A small class-conditioned image diffusion model, trained from scratch: patch size [2, 2], trained on simulated grey scan slices of phantoms with and without marks.
Rows from block 5 of a small class-conditioned image diffusion model, named by matrix and row number. Rows with one number belong to one neuron. Each number is 200 + 30 x the weight over its row's rms, rounded and kept within 0 to 999. All counts start at 0. After the name is the row's rms in percent of the matrix's.
Before each neuron's rows are labels from the 100 images, of 14976 (inputs lightly noised), where the neuron reaches its highest value: "responds to" is what is common among them. Only what is clearly more common there than usual is listed. The data: simulated grey scan slices of phantoms with and without marks. In brackets: how many of the 100.
# fc1: MLP up (model.blocks.5.mlp.fc1.weight, 768x192), inputs 96-191
# fc2: MLP down (model.blocks.5.mlp.fc2.weight, 192x768, transposed), outputs 96-191

responds to: limb (86)
fc1.130,115,272,258,174,214,205,244,202,189,169,196,238,176,229,202,171,209,224,194,177,196,258,195,153,184,174,166,204,245,244,180,245,219,243,196,194,165,203,170,225,178,256,181,166,220,194,217,218,212,188,216,230,177,171,202,177,194,250,232,207,186,208,212,235,258,198,232,168,243,217,162,209,208,208,168,232,228,176,220,265,185,208,202,199,240,162,204,164,176,194,229,189,178,163,196,185,162
fc2.130,076,132,156,191,285,244,160,203,230,233,240,210,240,233,207,175,181,188,177,246,232,205,176,215,195,227,219,211,166,147,194,196,185,174,193,217,216,177,262,200,254,156,206,218,160,203,168,181,180,189,170,180,188,178,212,206,234,171,205,154,221,206,187,163,149,209,237,173,187,180,237,174,240,234,200,185,222,212,209,147,184,236,273,188,145,220,192,228,255,204,218,217,165,235,184,200,185

responds to: low contrast (88)
fc1.370,087,194,199,181,223,138,176,174,253,159,201,210,188,191,227,192,190,213,207,222,262,171,195,225,235,223,224,221,212,204,175,171,171,144,201,179,177,210,208,258,180,179,243,209,157,178,187,226,223,217,215,219,153,166,238,220,209,190,182,272,207,203,219,193,216,157,221,213,156,192,129,160,147,192,202,219,202,212,260,205,203,180,200,201,215,196,210,147,181,172,194,194,165,261,215,256,197
fc2.370,100,153,205,156,197,227,192,198,204,211,148,242,236,228,141,173,225,144,165,224,178,212,198,209,215,202,209,230,227,171,196,206,218,205,235,199,205,148,215,206,214,158,158,145,184,217,204,192,215,187,204,215,210,225,125,219,223,225,222,222,208,189,160,268,171,201,202,177,196,177,221,252,202,207,222,249,187,206,189,157,196,206,243,230,158,247,214,292,256,232,184,156,221,184,161,174,201

responds to: limb (88); noisy (65)
fc1.392,065,191,176,214,243,186,206,130,203,180,232,205,213,240,174,178,190,182,245,227,202,243,187,191,254,228,218,245,208,198,209,187,151,133,248,204,224,224,182,213,199,195,194,194,212,229,211,243,194,210,221,256,202,176,195,144,178,226,165,240,255,157,215,196,245,211,204,206,174,211,219,186,141,205,216,150,182,209,239,220,224,187,221,258,248,173,243,141,217,191,223,177,154,180,270,269,185
fc2.392,069,175,236,218,197,204,190,237,192,290,196,178,223,232,215,140,190,218,155,222,132,193,198,206,158,167,154,196,226,213,220,240,191,228,165,229,198,172,157,257,121,198,152,200,197,145,175,176,218,203,197,240,208,194,209,220,206,202,126,216,168,170,178,235,209,202,186,172,210,225,263,253,226,207,198,214,222,179,257,211,152,164,164,192,236,177,226,215,218,177,139,186,221,226,174,182,188

responds to: noisy (62)
fc1.529,072,204,205,189,223,163,175,181,243,157,198,228,218,203,206,197,157,184,213,219,213,150,179,244,174,185,206,183,179,174,180,158,148,176,192,149,189,225,230,180,219,151,118,237,169,197,208,279,228,197,204,216,190,285,145,194,191,201,176,208,156,210,210,227,237,213,219,196,184,186,212,145,171,162,182,173,181,145,144,162,177,243,192,167,181,198,174,148,239,189,221,149,142,250,257,194,188
fc2.529,136,162,266,173,174,206,173,215,234,211,178,199,204,248,202,189,207,186,212,156,206,247,192,205,215,147,132,181,198,219,248,227,200,239,161,230,181,172,191,206,181,180,209,121,205,211,170,228,191,208,218,215,147,210,183,215,247,167,163,195,209,236,131,238,160,225,195,224,228,266,180,237,221,180,196,214,193,227,160,258,235,205,207,179,198,148,184,230,177,230,143,224,181,186,211,211,185

responds to: streaks (56); low contrast (51)
fc1.276,093,192,195,201,208,232,238,221,217,203,156,206,194,215,211,142,213,166,195,237,182,162,175,242,226,212,219,211,175,214,217,206,180,212,207,211,222,212,145,232,181,173,275,221,139,142,198,230,248,199,195,210,274,228,216,203,228,226,209,185,193,222,203,207,229,197,204,182,217,238,214,144,182,169,170,223,185,252,214,167,203,215,236,260,277,191,204,187,232,188,184,170,139,130,234,135,171
fc2.276,043,229,160,200,218,275,278,184,239,216,247,233,182,173,227,201,166,221,185,194,200,198,181,167,197,227,164,218,223,272,164,218,235,220,191,204,175,222,195,179,166,215,203,211,192,184,210,211,241,179,159,206,245,210,134,201,197,216,208,252,178,236,215,196,213,186,166,218,195,218,189,225,232,207,210,183,227,196,194,232,178,168,214,245,166,195,234,201,158,188,233,216,252,150,207,234,176

responds to: head (98)
fc1.239,103,223,233,236,198,190,191,177,170,251,227,195,176,238,153,178,230,180,224,215,197,205,210,210,210,211,201,233,179,184,254,165,188,193,225,162,203,272,204,225,197,156,245,161,165,176,180,184,229,261,197,152,267,225,191,185,163,263,212,233,174,242,208,267,176,196,178,185,133,188,200,170,209,152,178,252,205,210,205,236,173,220,231,183,207,244,175,237,194,219,135,209,251,167,205,225,222
fc2.239,137,133,161,202,243,202,196,191,212,183,217,262,185,189,243,200,156,216,159,182,215,193,238,210,167,188,208,203,213,208,126,225,194,234,148,236,216,180,247,220,227,144,195,195,137,219,195,214,218,205,223,266,182,241,215,237,229,182,147,205,188,168,198,194,199,211,215,217,226,249,195,226,188,258,237,230,176,177,185,186,168,188,175,212,242,237,172,204,236,214,231,243,185,181,178,217,191

responds to: low contrast (84); chest (65)
fc1.64,106,220,165,150,147,244,191,166,189,189,186,229,245,208,165,189,264,197,185,213,173,201,240,201,176,205,153,194,236,227,280,188,251,227,249,228,208,194,169,199,211,229,134,176,184,184,170,200,222,178,170,178,182,248,201,161,193,254,246,252,219,215,202,212,213,161,210,214,209,190,249,235,221,200,204,205,150,220,169,224,199,209,145,194,240,195,163,199,234,116,214,164,173,248,253,250,145
fc2.64,156,221,205,256,220,169,255,182,190,225,177,201,158,186,150,199,255,183,121,221,187,182,260,241,232,212,212,219,207,204,147,172,231,216,229,182,172,173,160,168,179,197,165,230,223,213,182,202,185,202,185,202,210,256,190,177,186,190,207,148,216,215,214,236,226,223,197,227,195,226,245,216,217,197,225,183,159,170,234,199,226,196,232,191,190,236,200,207,190,181,181,212,213,165,170,192,220

responds to: low contrast (58)
fc1.281,116,191,187,195,197,186,206,232,202,229,159,168,211,160,132,237,220,230,241,195,187,165,185,238,200,198,251,221,171,194,179,190,221,218,204,225,165,186,166,202,189,186,191,187,188,204,194,190,148,230,240,243,170,227,219,162,155,202,203,196,218,255,201,195,196,188,235,259,116,186,188,273,178,190,194,176,130,138,178,181,212,212,204,160,159,232,205,257,194,216,200,217,191,280,193,216,176
fc2.281,079,165,228,190,177,241,195,159,147,218,275,178,171,210,211,212,163,203,222,172,249,227,194,158,168,203,199,184,227,202,184,225,203,205,219,233,226,230,197,204,223,186,215,196,218,199,224,183,250,229,204,187,249,169,254,185,261,177,217,249,184,148,177,145,205,209,228,183,252,232,184,114,202,225,181,212,235,211,199,241,169,172,166,262,164,195,173,208,125,226,221,223,164,196,198,212,208

responds to: streaks (51); head (51)
fc1.169,119,176,178,213,232,190,164,197,162,210,204,195,240,244,206,195,137,164,199,216,219,173,179,270,228,170,220,240,223,186,122,148,210,184,248,180,222,217,199,210,258,218,270,185,190,207,206,219,164,195,148,211,237,235,224,203,195,246,143,174,209,195,192,186,205,173,251,214,224,233,153,200,238,188,184,209,201,250,228,234,217,199,253,216,169,133,190,171,207,164,186,210,245,192,221,223,170
fc2.169,079,236,189,170,142,231,217,213,162,164,184,237,170,228,208,154,195,176,204,157,195,228,195,162,242,213,193,213,209,198,237,216,209,194,236,222,163,234,171,220,184,205,142,203,223,208,197,210,242,193,198,229,204,192,137,250,152,128,196,213,158,176,203,192,221,247,138,239,197,206,229,218,264,179,183,220,247,187,255,164,215,169,231,243,179,220,228,205,119,221,186,185,219,219,213,261,181

responds to: noisy (64)
fc1.153,058,222,172,233,186,197,151,191,260,151,171,131,197,241,215,136,195,196,243,177,233,240,182,232,201,232,191,251,186,193,186,179,256,190,139,206,186,150,225,226,263,160,179,233,201,156,200,250,210,191,225,238,146,173,175,178,187,173,144,209,220,237,147,165,262,205,212,247,219,174,192,217,178,227,183,192,235,230,189,226,193,196,197,203,141,176,189,199,204,201,219,226,162,211,197,211,211
fc2.153,026,183,150,157,210,260,183,260,209,226,221,292,207,253,192,194,221,175,178,201,202,228,193,287,208,205,179,211,207,182,229,161,181,149,185,170,251,236,234,216,203,210,244,187,210,203,158,166,201,184,214,227,194,192,142,157,179,196,181,209,191,239,211,167,195,181,201,210,174,179,170,285,132,215,222,223,176,184,161,209,232,255,173,210,179,179,209,172,193,195,225,208,246,180,164,204,227

responds to: chest (64); low contrast (58)
fc1.49,088,143,179,228,194,196,194,183,210,193,283,187,213,194,163,184,165,231,168,213,200,228,227,154,229,168,181,128,227,223,205,156,213,228,242,204,224,165,148,213,144,185,167,197,233,246,179,177,178,174,215,162,207,210,236,249,213,220,245,148,154,224,229,173,202,202,181,157,204,211,153,259,154,224,178,219,169,197,203,159,170,204,202,216,230,195,183,221,204,224,187,255,209,184,177,214,226
fc2.49,055,235,235,216,154,203,216,162,174,196,130,224,223,208,189,237,195,145,255,182,236,228,216,284,194,211,179,233,223,153,163,168,240,169,194,197,230,233,207,242,237,199,234,151,187,144,217,164,165,168,226,200,133,200,159,155,208,180,174,217,173,187,201,222,225,178,186,263,202,223,250,224,218,185,250,194,161,208,197,186,234,189,230,200,171,176,252,160,207,173,159,198,184,231,217,162,231

responds to: noisy (67)
fc1.574,059,187,202,247,201,179,163,175,270,181,178,139,207,247,215,130,186,223,202,146,237,232,217,203,163,205,198,248,203,151,180,119,220,168,201,213,146,158,234,195,225,150,189,165,179,216,210,206,152,161,241,221,190,207,145,179,209,179,145,171,174,201,180,228,254,197,241,276,236,164,158,197,202,215,174,186,177,184,215,219,190,223,193,185,239,152,179,191,213,237,220,244,142,198,214,210,181
fc2.574,070,212,155,167,164,247,218,186,228,242,188,205,166,243,224,186,208,221,204,200,184,230,169,231,201,209,121,224,210,184,233,222,249,206,125,183,220,217,237,183,194,184,241,162,170,174,134,152,191,216,182,201,210,184,176,160,155,173,126,170,187,231,207,188,236,176,182,223,193,205,163,294,193,227,229,204,146,189,206,227,236,211,157,231,252,209,209,182,146,217,226,230,235,168,210,200,200

responds to: head (96)
fc1.758,066,170,251,203,218,123,155,177,224,183,139,165,212,193,205,190,222,204,197,196,222,233,182,217,235,203,228,203,210,191,210,180,206,210,167,204,152,176,239,215,253,221,164,166,233,204,192,212,170,219,275,188,153,194,191,160,218,219,156,175,179,221,155,181,194,143,208,218,174,191,225,256,214,266,167,192,184,198,195,227,199,188,195,163,194,194,200,189,197,218,196,243,200,179,253,263,188
fc2.758,049,162,221,220,194,232,181,215,157,154,225,246,197,215,209,184,198,220,233,188,221,164,175,205,198,185,215,195,204,150,191,216,220,189,201,208,186,255,190,203,177,123,270,181,166,239,205,143,201,207,229,198,207,173,176,159,212,182,174,238,182,171,193,209,218,225,205,226,206,171,138,226,224,193,202,254,163,149,178,210,239,221,165,225,191,209,201,198,223,193,208,202,254,183,217,200,207

responds to: streaks (54)
fc1.444,121,169,165,204,203,203,162,172,224,185,139,274,202,217,210,181,199,263,215,204,172,193,132,241,242,189,196,204,190,215,240,157,142,215,246,161,247,186,173,188,179,192,196,189,183,179,169,157,188,214,183,219,208,276,218,180,228,158,207,247,158,184,208,260,235,205,159,187,177,196,233,151,154,180,209,215,203,220,232,200,267,209,190,216,212,215,213,190,193,224,184,146,186,202,249,187,206
fc2.444,088,198,229,266,189,219,190,183,231,209,240,164,246,183,243,224,143,239,197,195,208,228,158,199,193,206,166,223,203,216,216,229,215,212,115,217,230,215,214,176,245,214,206,200,158,208,184,165,203,215,215,186,210,204,252,213,195,174,204,196,174,212,171,152,174,223,170,199,219,180,201,155,198,195,215,229,211,202,207,220,207,200,176,183,184,186,165,197,178,219,189,224,199,208,214,158,192

responds to: limb (84); dark spot (41)
fc1.128,114,198,206,229,215,238,138,237,242,246,198,194,209,254,190,184,156,180,250,185,147,217,170,164,174,133,201,202,171,177,235,232,153,198,209,187,177,188,207,299,227,221,185,171,134,188,228,201,248,270,176,173,226,191,227,255,152,224,237,214,210,215,205,161,208,181,191,224,171,184,219,172,244,163,196,192,172,208,182,237,219,227,208,204,160,178,168,174,262,128,181,184,208,156,227,227,199
fc2.128,049,181,199,181,221,213,199,222,195,212,224,199,166,209,189,197,203,237,276,204,178,219,208,163,205,189,146,135,225,183,211,258,238,186,158,173,217,187,230,163,204,194,198,185,234,164,177,166,128,193,192,206,227,150,211,192,185,152,175,196,189,205,171,234,157,253,225,175,235,159,112,261,154,188,189,186,171,231,198,234,155,188,228,179,241,196,176,194,163,217,224,235,199,183,246,226,232

responds to: chest (100); low contrast (75)
fc1.336,121,196,238,166,193,213,132,216,171,193,208,239,189,212,178,201,227,223,163,229,221,227,163,170,196,223,170,164,228,186,149,209,189,202,145,169,197,231,172,179,256,201,204,153,194,280,201,150,232,237,214,180,160,196,212,198,171,217,170,237,193,189,195,161,202,239,161,193,211,144,147,217,251,214,182,181,196,261,198,228,237,181,250,235,224,219,116,185,181,200,236,214,172,173,182,189,178
fc2.336,159,166,176,206,206,209,213,252,248,182,143,225,170,219,163,184,210,237,160,199,187,166,161,115,161,207,190,199,200,216,191,200,151,193,129,184,229,168,198,172,208,247,175,216,206,194,211,201,189,193,207,200,205,164,212,245,194,196,186,232,218,237,221,234,215,221,185,253,166,205,176,194,214,187,233,188,237,225,204,184,176,176,245,217,217,232,199,150,192,183,233,195,189,244,213,185,197

responds to: limb (94)
fc1.165,103,209,231,149,174,233,208,187,188,179,235,221,183,235,249,207,153,194,186,156,276,191,200,216,182,249,197,154,247,189,198,168,200,232,177,217,237,208,131,192,282,225,186,206,201,224,170,220,181,183,192,231,145,201,239,211,238,193,224,194,198,182,238,110,193,218,175,185,194,175,165,232,181,182,191,229,228,168,271,244,196,196,187,210,168,160,184,156,214,163,195,228,192,184,119,210,282
fc2.165,091,186,173,209,218,242,164,196,215,191,144,211,234,234,169,237,196,203,201,201,167,214,192,161,209,209,186,228,164,172,214,192,187,149,236,178,193,192,162,202,203,171,254,194,214,235,223,182,174,210,208,183,172,196,191,178,218,216,227,203,206,281,217,223,194,181,211,225,180,192,205,239,256,149,195,191,147,253,138,207,235,202,250,213,191,270,155,242,210,136,185,198,165,141,162,177,179

responds to: belly (82)
fc1.699,113,213,172,242,230,201,203,218,202,208,162,249,176,163,187,174,223,196,186,212,169,231,139,207,261,247,255,205,198,208,183,135,184,174,202,211,182,248,182,221,201,157,221,148,194,229,182,190,210,247,139,184,173,185,199,183,194,194,190,157,213,164,209,264,224,198,205,203,154,201,207,197,202,187,204,202,235,208,196,228,268,230,172,239,211,248,206,203,184,158,186,153,216,170,171,170,168
fc2.699,140,201,167,199,191,197,173,239,199,192,147,158,195,265,211,225,218,175,151,217,208,262,232,139,210,204,211,215,180,191,188,202,210,202,212,156,199,205,196,213,179,167,217,189,204,259,208,183,266,198,190,154,200,210,198,179,169,177,197,166,235,235,163,222,237,182,185,248,229,171,201,180,259,196,200,178,213,205,152,216,241,189,202,223,203,162,220,209,231,173,195,248,122,175,174,203,201

responds to: limb (98)
fc1.123,123,187,145,221,194,180,158,211,218,207,194,156,191,184,212,219,221,207,206,274,240,226,202,209,169,220,213,195,206,221,202,171,217,153,246,169,180,203,215,173,174,201,131,214,245,211,186,178,174,180,205,197,198,232,184,253,143,145,209,222,211,211,209,250,194,220,199,174,135,208,148,202,210,203,209,252,181,157,186,128,202,197,144,103,221,220,197,214,174,194,201,216,181,238,213,222,214
fc2.123,154,221,231,186,184,211,217,159,165,161,152,215,185,180,170,189,207,143,215,161,198,241,218,101,196,226,167,212,233,182,180,229,165,190,190,207,198,182,184,186,207,151,247,168,196,197,167,218,194,163,183,209,214,233,237,159,224,212,198,230,173,211,149,203,197,219,240,175,288,227,217,172,218,190,158,190,260,201,159,251,203,242,188,224,164,151,186,228,158,204,189,195,200,180,146,217,195

responds to: dark spot (99)
fc1.528,109,207,216,180,196,220,282,200,226,241,237,214,144,159,221,204,197,188,161,237,183,138,250,209,231,173,202,159,199,203,167,208,229,216,205,180,206,224,218,204,177,201,190,199,217,158,148,162,196,196,260,172,180,207,227,159,227,207,194,198,191,147,213,179,272,176,178,185,256,201,199,205,237,244,174,203,188,207,178,188,176,208,215,234,181,206,175,193,236,195,167,217,242,218,166,191,174
fc2.528,111,157,210,189,188,185,203,190,241,158,193,249,195,189,202,168,203,181,257,186,192,231,210,166,152,230,220,198,191,150,167,207,193,165,167,182,176,179,197,209,169,191,237,222,180,179,171,176,184,188,222,192,159,166,240,196,175,164,174,231,157,255,168,249,184,213,207,211,218,202,144,208,200,180,174,210,158,195,178,269,188,216,180,242,199,172,119,197,212,208,218,244,207,197,211,224,199

responds to: low contrast (64)
fc1.211,052,186,197,168,191,216,202,157,179,186,130,207,207,206,184,183,184,187,237,203,211,167,151,240,193,202,200,210,202,192,194,210,157,205,246,211,196,249,148,211,183,152,202,210,228,204,247,227,243,221,203,233,200,228,232,200,174,201,279,186,167,177,271,168,205,165,214,204,193,263,190,150,213,198,220,204,185,226,171,178,211,204,220,196,148,175,217,203,238,140,186,178,207,206,262,191,212
fc2.211,036,237,210,202,226,168,232,178,177,144,207,147,224,207,215,215,183,206,188,189,178,170,235,181,169,226,187,224,179,177,151,200,190,176,118,169,197,157,158,157,245,274,210,188,206,174,173,216,170,231,205,205,238,178,194,190,223,192,195,202,166,157,139,173,226,153,194,201,164,165,196,227,226,228,163,226,202,157,165,193,190,197,213,213,146,161,234,158,181,240,183,217,189,234,203,236,228

responds to: low contrast (100)
fc1.11,087,174,156,198,156,251,256,196,203,212,245,200,175,204,228,185,170,191,211,148,196,205,195,163,202,179,210,184,201,222,236,113,185,205,208,250,237,176,158,174,171,188,183,209,192,198,268,204,186,209,261,208,207,146,194,170,204,173,193,176,190,235,202,226,150,199,233,209,242,225,185,185,172,245,227,218,197,195,231,187,160,204,185,174,186,189,213,220,170,218,205,197,187,215,161,303,154
fc2.11,029,253,206,197,184,180,217,240,200,190,194,225,180,223,175,208,210,232,187,196,217,130,156,283,271,215,263,206,184,156,200,209,188,232,186,189,192,242,229,233,205,159,190,217,219,188,220,204,143,187,141,178,205,211,228,218,208,218,206,162,232,175,226,144,202,227,211,163,193,175,246,231,209,150,219,178,211,138,179,196,221,197,197,206,171,236,182,181,208,187,184,193,222,180,187,182,229

responds to: head (100); low contrast (69)
fc1.350,099,201,198,214,167,193,165,253,195,243,216,179,165,226,170,167,200,157,253,185,223,226,237,235,224,229,171,216,185,223,239,167,186,187,188,215,183,191,190,204,201,209,190,182,182,187,263,172,218,179,185,203,188,198,170,194,189,194,123,199,242,140,201,213,179,205,194,188,255,160,221,235,141,265,215,194,184,196,220,234,182,215,206,124,190,201,200,245,218,205,259,255,148,164,188,223,184
fc2.350,132,200,173,212,216,226,220,233,188,206,167,242,190,166,218,199,164,213,180,230,196,211,218,169,189,213,209,212,183,231,178,184,182,187,216,184,215,192,221,201,217,236,183,198,215,178,218,204,201,194,195,165,250,181,179,151,172,216,192,207,178,251,215,221,174,218,210,212,181,198,195,232,210,163,220,229,173,212,200,223,199,277,193,202,245,217,179,214,226,199,255,188,236,202,157,210,171

responds to: belly (61)
fc1.376,090,211,190,186,160,202,180,200,179,223,177,148,228,182,206,212,196,173,159,194,220,268,209,257,217,225,193,226,141,186,189,159,167,163,230,196,138,180,239,244,196,194,214,219,192,185,228,221,195,193,158,203,163,274,226,189,260,186,173,219,166,148,215,177,203,201,190,174,189,214,202,219,167,211,175,194,212,184,191,223,190,216,161,195,258,237,167,251,183,206,218,174,233,225,161,181,231
fc2.376,069,170,186,154,257,209,205,223,143,198,220,269,193,194,170,180,210,228,198,239,179,157,204,169,200,186,197,195,234,245,238,207,143,191,221,217,166,193,181,199,231,159,194,243,181,242,197,200,135,198,204,179,167,111,203,186,171,209,244,256,206,181,199,219,207,194,227,191,168,196,140,199,186,252,241,200,211,232,222,208,198,212,250,208,261,235,178,216,253,191,229,181,153,179,171,149,222

responds to: chest (99); bright spot (40)
fc1.238,088,234,237,181,212,190,205,226,186,206,161,170,244,227,208,139,220,192,188,186,198,157,139,223,216,186,223,193,238,231,184,144,217,159,193,171,185,206,196,218,243,170,234,214,203,180,201,193,227,249,212,165,174,144,208,252,201,224,161,205,195,188,202,180,282,193,185,212,182,220,192,158,223,196,225,211,155,244,152,226,254,226,155,185,233,198,187,259,222,234,177,207,184,169,169,197,143
fc2.238,078,208,184,145,210,220,241,173,203,183,152,216,203,190,138,215,238,174,191,244,213,148,187,206,199,231,190,222,183,241,195,202,192,215,212,180,213,169,187,184,203,222,196,171,237,232,222,206,188,178,258,235,203,196,155,182,199,222,249,195,214,258,266,217,174,170,188,217,198,199,147,131,187,196,227,221,191,211,156,190,204,255,204,180,211,196,186,158,239,194,225,180,205,250,225,206,214

responds to: belly (69)
fc1.187,118,206,170,216,202,214,222,260,283,170,180,200,180,208,213,198,205,187,209,212,206,192,160,220,172,281,184,248,138,193,211,213,194,192,213,239,248,218,211,219,173,218,142,212,175,213,212,184,214,211,169,163,182,173,198,218,149,165,183,199,194,183,168,151,253,160,148,180,187,216,174,245,224,180,240,185,203,191,205,187,225,224,204,211,206,211,246,197,158,177,192,159,190,212,105,205,200
fc2.187,049,251,207,225,209,216,240,188,236,152,147,217,167,184,157,251,196,232,222,204,194,181,245,151,245,201,173,210,219,200,255,214,178,169,200,208,204,206,212,176,198,174,220,157,270,198,230,168,139,172,195,211,213,190,208,206,189,262,254,208,207,243,258,215,131,205,209,186,184,193,161,210,216,195,206,265,183,236,139,214,233,224,204,231,120,240,197,213,155,160,223,188,244,131,166,213,238

responds to: belly (73)
fc1.710,115,225,240,170,194,210,196,205,223,233,226,183,251,177,224,135,229,168,210,173,197,222,132,219,188,155,178,176,221,190,172,204,167,183,211,189,166,200,195,224,181,232,220,208,189,166,199,229,191,203,204,204,174,202,145,207,176,203,202,198,247,232,174,188,253,210,195,218,188,226,167,173,277,192,212,141,221,181,207,195,220,239,187,208,225,222,216,121,163,172,191,187,163,200,177,154,185
fc2.710,102,139,164,226,275,247,197,207,165,182,181,200,180,195,201,218,191,225,166,177,222,204,210,214,157,206,230,173,223,239,186,216,214,239,220,215,173,212,221,222,186,165,184,183,215,205,216,192,213,188,230,210,208,214,243,182,255,158,226,151,270,179,183,152,147,196,185,253,200,226,225,228,229,197,203,227,167,187,207,218,215,246,205,166,180,202,186,247,240,234,248,255,192,232,259,253,175

responds to: limb (70)
fc1.268,067,196,169,201,252,194,191,186,194,240,190,180,170,202,203,192,197,168,255,205,224,210,193,233,209,223,204,252,251,181,200,196,187,171,297,196,182,209,226,167,217,194,205,201,187,197,216,260,197,229,256,169,227,201,169,165,193,217,152,197,157,224,181,222,220,159,215,248,148,207,203,182,195,162,267,133,117,188,223,194,224,217,203,224,191,200,218,196,176,164,172,174,185,196,246,142,199
fc2.268,092,187,216,210,178,177,219,212,226,225,180,180,180,242,148,202,203,209,194,155,179,163,157,225,186,256,101,202,194,209,191,238,198,192,158,235,210,193,203,249,172,232,164,156,199,165,132,193,204,226,199,275,201,231,174,187,222,171,84,235,184,237,184,191,232,212,190,215,209,216,253,178,196,192,168,199,197,162,184,214,184,168,212,175,195,194,261,163,163,215,204,170,199,232,231,260,169

responds to: belly (100)
fc1.166,110,223,246,230,224,145,164,213,168,165,180,150,231,171,187,222,239,156,184,155,173,226,203,191,188,195,133,251,163,223,222,196,200,250,253,223,228,225,161,187,149,205,225,217,172,239,211,194,289,228,181,169,183,218,215,211,151,200,188,209,180,247,192,238,216,222,189,162,181,222,225,176,176,219,252,200,183,147,195,203,174,167,189,178,176,181,201,205,170,177,146,207,204,187,168,136,240
fc2.166,103,209,186,199,194,172,211,206,172,131,179,258,162,158,188,236,187,170,236,152,207,150,171,195,228,182,193,181,143,163,204,208,203,183,219,216,187,244,201,234,133,273,181,237,225,181,179,268,255,209,160,222,225,196,166,160,178,228,173,249,166,209,188,221,188,246,201,196,194,183,190,285,219,228,220,191,196,172,173,148,201,166,246,186,201,198,186,173,204,208,241,191,203,226,234,189,198

responds to: low contrast (100)
fc1.61,101,203,207,163,203,191,220,190,200,250,225,199,159,230,177,229,132,214,182,205,207,140,223,205,174,155,208,193,200,197,255,257,220,213,207,152,198,204,143,174,178,219,180,177,165,182,175,208,225,216,226,197,226,153,215,257,189,212,226,168,226,173,188,173,178,134,178,182,187,215,230,213,198,172,218,212,221,146,248,185,182,209,198,194,142,202,226,215,190,174,227,173,248,183,238,230,197
fc2.61,138,196,143,236,193,197,189,223,184,206,155,197,244,218,238,148,204,207,210,179,150,243,181,234,233,242,204,220,197,200,192,213,240,216,196,205,234,181,225,171,210,201,166,247,216,263,185,155,187,167,210,225,235,221,198,131,188,226,204,201,187,210,186,189,260,222,182,226,198,190,198,241,223,217,213,186,202,183,220,215,214,224,186,236,243,230,213,233,184,264,179,155,164,261,149,207,245

responds to: belly (100)
fc1.449,111,245,236,264,216,219,194,258,207,207,180,141,222,187,181,202,201,163,204,157,202,261,171,217,191,198,191,246,209,222,206,225,212,166,171,213,168,225,191,200,185,219,226,196,224,226,181,235,223,169,160,184,205,228,219,176,228,186,194,195,200,211,216,189,199,207,224,184,169,238,237,200,180,198,229,216,205,138,239,178,192,194,174,174,201,220,194,214,116,168,222,230,164,156,155,176,226
fc2.449,082,236,170,241,162,170,146,237,209,183,244,266,155,189,157,207,219,215,285,190,205,176,173,196,231,185,259,232,192,184,217,228,216,177,206,201,227,273,191,230,191,223,202,185,234,211,245,203,158,213,216,178,161,210,237,153,199,295,178,176,211,160,231,213,141,199,167,203,148,187,165,240,165,217,239,182,211,178,194,167,241,215,230,182,230,232,153,198,190,211,181,172,206,198,219,165,202

responds to: streaks (61); noisy (60)
fc1.632,076,166,197,242,239,204,186,125,200,191,169,199,263,258,191,207,202,220,208,177,166,213,184,225,190,221,203,212,187,178,191,149,153,163,222,179,222,205,217,241,236,204,188,199,140,205,208,272,183,174,217,216,189,201,170,173,182,209,180,226,173,186,249,225,270,186,176,225,168,185,195,183,187,154,181,188,126,214,220,206,217,220,218,171,260,125,248,155,223,219,199,156,170,221,210,225,209
fc2.632,039,187,256,259,210,199,178,249,189,231,192,228,191,210,224,150,206,270,209,173,171,222,170,221,139,144,170,202,188,238,214,185,196,199,162,240,199,160,176,277,158,197,179,202,225,155,172,185,178,229,214,229,214,197,207,176,191,193,152,222,173,187,156,211,181,217,190,177,208,230,234,219,182,189,240,234,200,180,205,225,171,124,162,139,231,146,199,186,216,188,179,226,225,274,235,202,222